{"encoder_qk_norm": false, "encoder_moe": "soft", "encoder_conv_stem": false, "encoder_layers": 10, "fusion": "prefix", "decoder_norm": "layernorm", "decoder_activation": "gelu", "decoder_head_dim": 64, "decoder_inner_norm": false, "decoder_prefix_bidirectional": true, "residual_init": "scaled_by_depth", "nesterov": true, "adamw_lr_other_params": 0.0018, "epochs": 1.8}
Rows from block 5 of the image encoder of a small image captioner, named by matrix and row number. Rows with one number within an expert belong to one neuron, the router's apart. Each number is 128 + 32 x the weight over its row's rms, rounded and kept within 0 to 255. All counts start at 0. Numbers have three digits each.
After each expert's rows are labels from the 100 images, of 14976, where the router gives the expert most weight on average: "responds to" is what is common among them; "place" is the part of the image that holds the peak. Only what is clearly more common there than usual is listed. The data: rendered made-up planets.
# router: slot weights (encoder.blocks.5.mlp.router.weight, 8x128, trained with AdamW), inputs 0-127
# up: expert up (encoder.blocks.5.mlp.up, 8x64x128), inputs 0-127
# down: expert down (encoder.blocks.5.mlp.down, 8x128x64, transposed), outputs 0-127

# expert 7
router.7:139190121139089116141112125124116145135059154099097150126150062169194127112107080136129141132112174085102112144121142139069181102090127085142147097135122061155103206116116190183145153167118152159157144125113102093149124141132149136140103129167118064143139070136169174175106123147088103136102174152098140103121165130176147171152161098171151092167092134098106115208146076092104103191143
up.1:076152105102132176096105107151096145147159148105132184080164143150169092172136125128123069141215093156153105128134075140193104160109120110107111161128134143149170087133133143141098090114120104095120138166160104196098162136135153028102105140130179108149114183153063182096139104129118139125140140140157048117127102114134185115161161105140100176146126182110125105136065141149166064124146
down.1:101111157170162116154114136098157158077124119041093082144103151122135096122135095154183118191175155172093145115106139157157149091144113158166142100128188131063079159127066117101102131122144130140131131176148102114099085053099077103174199096139133171101099115088135110171133096170086107111162145113138114080138108142096124098105131142107132079104124101172099183073103172075175136126103
up.2:191134108141120126168103165123063091120115130091139119171116145062097171136078210130142056137143147159155111136063164085097160076146103089086154123102137150088118155127149048129132163151140084149156116198121115182104117108135146083110121125109134131126134117087127098085042104088183113182116096067145162064101125138131106139142151054139118105135125118147129168119137148147117139104108
down.2:117069083157092155100156137113148133084118102109122110139119116231091114117153100125121198151127081105126145130173121122181101140113114094169103106117106046134141083101140184133145068127166146104144133073123117127122108104108119120087142095129151167143030156135131098136175094150091181063091128146172093144148113185172158162133099178075122132137160100141139120115102142134192143127189
up.3:133119136141128100130104191119109137132152156098126126171110101125159169144158220093141060131140160122182122139121134067115084128097142122168112091170162197159103119102131179086129109159126100082162145131155092098122122131054066091127143115105194122197156190100097117138165109108092170129171121165158123132134095138139125076116180133190076109182146094150142111116172081175127128166128
down.3:114066131124153142086170084178131066102153072115111098122135128141089090087095063209191132138108147126115094123138115156166113149140119133148091150121136098158125147152131055086117120186187133120071134150114141138121121112161109140122060107121089196078115107167200090083133110104156125168083126125161114043140166157121138135099142156100133126078167137150110139147108153063136165127093
responds to: rings; moons: three; cracked ice world
place: middle left; bottom centre

# expert 1
router.1:094132087145141115124081141121133139125177089070107098117171154104140179109144116089079162087130111145168151147145111117174155081214106189147115115117069121105111114155074090084126168081125137133125151115097183123133125171169147133152119173165099125091126109151081167164175129161084124124162086119159114072085140112159125137176114107189130093094110159129156049067159116069161116176137
up.6:037134176150110117173115138108076129145168112150105160104142137112150172137104150195107088111103137159132064074091120127130197098132098151153142166143099116109088177148119108134083113156151119116101073163170136159142178134104146170130143113121106189148116132125151149145126097072111118128111143137152108132142037108171098199059137083084145150165115094194119110154102151084170123187114
down.6:164169182155150140110114169167142117101103109127118113100115129159069161158195147125183131151151176132155121182148128058129126134114131066173078067158101122134135136122086097096089127088104104078122121131141162141135173182115101122063110130173192154170185176134129110137171144047119167106158134121115110135116155132104114123121128084118131115149123201073072120140205128110083143169111
up.7:163138184170122083130107144123142105090095088150179126103116096070121166153092144120134095111132175122139134166135180147131127100129157107177156068110109107148151157166142151100193105132032083183070109117124092131117138130131067155146123071102135198132168124109104112080115141159114109145118143169107191144145176084127145136097103086117195191118090145130105177100159141158090162109079
down.7:158155085157105194171187141181133168173105149086092097102163112171116121088106136144168138120133112131122135091139141172117122131148098101075088138137153121144098101162119170119058160126186202112096130124160151193123121129074138121112096116115113111126139162093119132115129104147148152089067152133124063145053050140114141109137160173135081148091157101117160062133123106097184075093182
up.8:151101164133107137144107107128116190043087127128150084136137070154071230139173137135098162116123170129105205115133184072057109079088156115101129114125143153117125157126096145124152163137082104077075123149123131123165106150092151130142109133116170153156199195151171095120135147058132142144083130119105183195157129110123131149156113122177126144109137181139102165135160117141117127147132
down.8:148138083121131126120133117156102089150160128166092111144160165083101057136132169164176158093139102141088079119108157184133066129135086118166139106122114117142148103153131164156079100128150141146123184118120165121100109147161033123126174051124074115165107079068107140127118102166091135103142169154145069133166142080088103096116132106118077087136099111106158059143085119059104119071113
responds to: rings; moons: three; cracked ice world
place: middle right

# expert 3
router.3:082132080156142108165113096167096103184068158111148154076128146170190135120169092066122141168171093082063174091132104090148143136120131144169130106118164109093128153083132104182160095174143131113093108091112139129138078134143119116171091121182178113166124124117161113178177123061101084158092164188149137150142114141080155132176188061120089156145156123133173151155098132133143117107115
up.14:086186170093119069201116097144132142089100125164127182133142089073083153092139167142111166102101123180106095164112161139099113109185134133167124126106150127188143166162094089168166123132079132100128111139105163141118184167058104117156136116182118156129092162133104087091116106103101165084147106141080136157152153136134127140207181125110106113134096068116194177171130111112090122169161
down.14:116059132156131158134164139132195131154114155118153096157117123147154074191160160160163156135141133101158089111158067122109119177125102154104111134157112130160153107100124104078123144113162176195150122089166175112082187091178102143103112134083153112148160143148100174132104151089153110154132140087157076057124152137148091128059099172194153155135141203144148057109144183099143108119109
up.15:084127093146137141105142141183170089106073107147177090114137114141125152109147159105182101115069150102124092137182124136136126151059146143110121107119141186103142132144113193042126151138164100098151112087188083156119078108159099140164114157076111072155179114117088135137180163090115097120124154135162070162074128099131159129104085119078127116069139142110134200076090129175090121140101
down.15:129128124113166112144141117093094174140142090144105126080132152119103108118106103150083086155160119168140177133132119166169116101170128143082131119196138142177102120140145076117114152110091125131055156154113200069178121165093154124157148089120164164054056144097163187085103102166150132109136123146128156138176110156102140139155115096177051172175093100181141052149102114146152130105092
up.16:124122150149141070114101072116128133174134129117053114093152125151113114142123141090124166162094147136162078152049130122081110154117136158139113108119102122102093160121145075100108154034182138088128138082231136141115163144125137163116212130143112145134137051155170117133071162116084080096157126151106126140138094161120111113153157100153145098139141135176134077154187124129053159119125
down.16:120125138099071135149117151128156134145121163092144127153141139146058101206167182140145160153162130130102100123129093124119187120115081083163076155142138144137145133120097148117103134150101164129142121051117124175071129148060086126084155150102119102165145156073036201106133099130191119119169099125129137133078146155097141217082172128116090140144150068091137087123151126097140093138109
responds to: ocean world; glowing rim; full
place: bottom centre; bottom right

# expert 4
router.4:149116182086129178158148079165094139104081088094126081151187152098098172076094122165152108157090161121103097130102172091081157082140140097135158070139118109152088119090095072087090150135151162157128092142108149101183071136094123159092138121082085142124181159163166135126122085110092097185172146162172094149138148138119090084086183123148136084106133080149160127084130086124127120080153
up.17:112106132106133093199151159137147131190118096134187075137157133061072145137104105167120139120187109070081148099163101112171122122137087094139083119178109104131108112113129136119175146136206128172139177123153173115175168157100091178139143122096121126072146154149113158129130124073189084089124173155142103138114060123087104149081101161142169097172124109153156142121146127156148060156175
down.17:120135130118061170091123108070109153071089159149117142125143131206180108182111141141123154140096131171131079141087144128093109098138167112122121126102079135133109168133146095149111138148053162102152153148145062133088104175158171098141167086147136123136105098150149120124080130153086138118153138104051147097121118160150136175090199107056167180135150124088091043166092127137151124147079
up.18:115142094079110134109138147074100145112122155167142145093144099158167073158116086114134125068078070168064100155090153133122149094136185129127151165109145182083121171106131131147153167182086156141104113139082084164160164134112100137136074071095155123080140086123123102149081096157156126088144142116146150151109084041181112180130125167122116163152125176120102165134091156193139187113111
down.18:160111152165157151125145120167202125182100136122135127124103107193082123076140134122132137128177127144124125090146107107134131188146049088134063134158126111134172063140157110123117084061144145114113126096168165076073088093115145060108176156136084122120116164136095106124179116103177175164073132147162100129119077194088116096144146158144137120108140068151147091080125117061123115150143
up.19:119096141142210142084117131114101093149159142128152144137160114082101133113157121065117166180151151121136084169145118088119128113175131142097104087113128127133143114134112125092138170076094141098108133056103081138045137113136171150041145072146123099144102198163189084094098141168120177097062078107204146078141127154115147112118134081094122115102106103100082136127132148158135182132119
down.19:143098143148094101182105081171099085066121144088099094137134136140130136199144156163153090105104172113180156082146140118141145117089190093150186124135146133082141146115141136162118133172156117148150088196186159116132139099142130113202132137149128122118141070107069122131127148115127131129122164171085157182045160082140105081159161117193133178077112134134138103131159119063073137096098
responds to: ocean world; rings
place: top centre

# expert 2
router.2:118112119161144176142182144146109084070128119157170099172132145135156139084098166140111117146135170154109143125112181170138106093086124116106120071111102112085122124100153110100116115168083091094094156148120123154097169145109092089103087062064136184143088193119115167079103062105143175144152134095158157130146108166171192122094157124070188157161143118162063167172126127124144184090127
up.3:167051132153123065096166140151107124110103062100089090192129105157182086102110117148093157193083072099111112157130156114102101103098101080086107127113160068088088101086128167176178138098124089101102178076124113110117060082116163161154172153095171157116085123121108137124136155162105145087157092146096136078109103162061105156110142140113124142121089114148133091158098142104113113130129
down.3:115189140061129162135096136091159126138119153134132122062125126115111179118130127113153112061139203142190149124137107113166197126142180182178126121118128194176194136161139089114126134137136130213179074113155159181144167180136102093096100143136074109144146162098156127154114124090154097160067130138167122163154077115169131077145128128142137094109156091119173150111169138152164124092129
up.4:168117175085144092134138127153109179146085058144055123076160131163105168162145112188156097181076130117106108130101167075109107140094163127171098181145125157135175112132171147160107157103087105162128159123108094166149085142090071093081162137154109159048190108155156153120160132067096128156076050131159099146136108103123094134153160124129139108156117165143155131116118155139132071113117
down.4:120126114128111142102056128076146114114146185091186106182106121111157147159135138082143151106176156107116108105146090132161158132174050153083166086112116107081102112147093106097108120129112109122131038143161133075101193114149132174158107119125113118183067127092088133150075143170164152137185200130089188072115170129138166178093094127144151152146133077120110142125159133085138138145151
up.5:055157130131087147072120096098133073164136077204124178114168215066154114137068132116193167151145092098092160173136132133115119124182118151157199132175089072144090116162170089181151162122132141101118088156088122130156136160131111095126159122119185135099195172101143127130154126071115085117121082140110133120154131121142092087103154111168143113139108127126122136104137124151079171100147
down.5:153099159104148100068137180105137130132112125052129096167103135080160110122152170141132075071115173107131098110094169103089117104098133133114069106146097113165183098139135141115106137072089164115156157092162152085083097086114153165122075132100121153187073056159108125118142137134149178194080188131143131139133159104138211165138143082118124100119155116134135064135111156067094121114122
responds to: crescent; lava world; moons: zero
place: centre

# expert 0
router.0:100059143087157092118088129131100085090119130179156097135163079098103162170131135084168139181169143154118098164079140132107144158107069120129122172154130143105063086113091083116093124124130168122122163119116113056106104184090164174154106135142112147163138074152108094168162184105163069168170107146117125082100160184093123128142149101146134110160141189082115160177138167109098091177113
up.1:106128126189173174158089139139133127123070142145144119143139130108195080058164153151084168141108136172094075128168119144169138170161184080151131081113123185116118119138132189169142161076097126142101139081157161146097138126185108135112145179132161107110073062111125175133157165189144117130166106137139140095116155070111139150085084081128179122139159138120104079113128126096057166149107
down.1:184181122038123182159172093124101127206122118147115093073069085154125175156113115082136105139147155100118150163099119131127134092111074201066107144153095120102147140151122096088115110113110145143146138177141055122151097144098151168136139105087183122146116148177122112130082106075108103155098173160130126104130103180152121086098142163101107184069101166122119190154160120158151126146121
up.2:169094163170123147162113162165129118129111163134128061161068128150132078160196103152101121176171114142122129163114103119128111188124111132151137134160134180099102111067107067055115057113090151168112109114156138112102112099136157110136184137103150100091140122167068154106130122155173162136112087136126151081093177127103109171097140138050189112103121126153099085101164126098134196071104
down.2:088159099110052145124103175123090151176120106120140121152118152075122190108043177091098121088074120119099140082128176088154148086060088120090148064118121092110177144187172138132123125148135123126136146086069116158149143082100158154179133141148104159106103155131171115178111092151120100109168168119163127118155105138133181151130074099129125161173144105146155170194146102160128070111126
up.3:093124115140110139123117137152125099163111130181095090037156195132106120117109089155111133149136142108103112162161100137151144136140138148167155126129229149130107134142103118119083201108169128162105094095165123186103055126150186169120137127169104099179140117120138120150126200153109083145167124185104110077109124220125091140090086149121193113154174166136133115110112086136105168091144
down.3:118145169069152122176127070167154128129115122134139127095157088154093150142070115099100119164147137128091085122078105083103163105102134102140129118116064127094121185124150160145159127141047102131077157144113108041154177104109142108110109132077178094111086162114071138122132033144181148135113137084129164150108141106076115114086148110148098148092160174100072121119094125099142088194099
responds to: rings; ocean world
place: bottom centre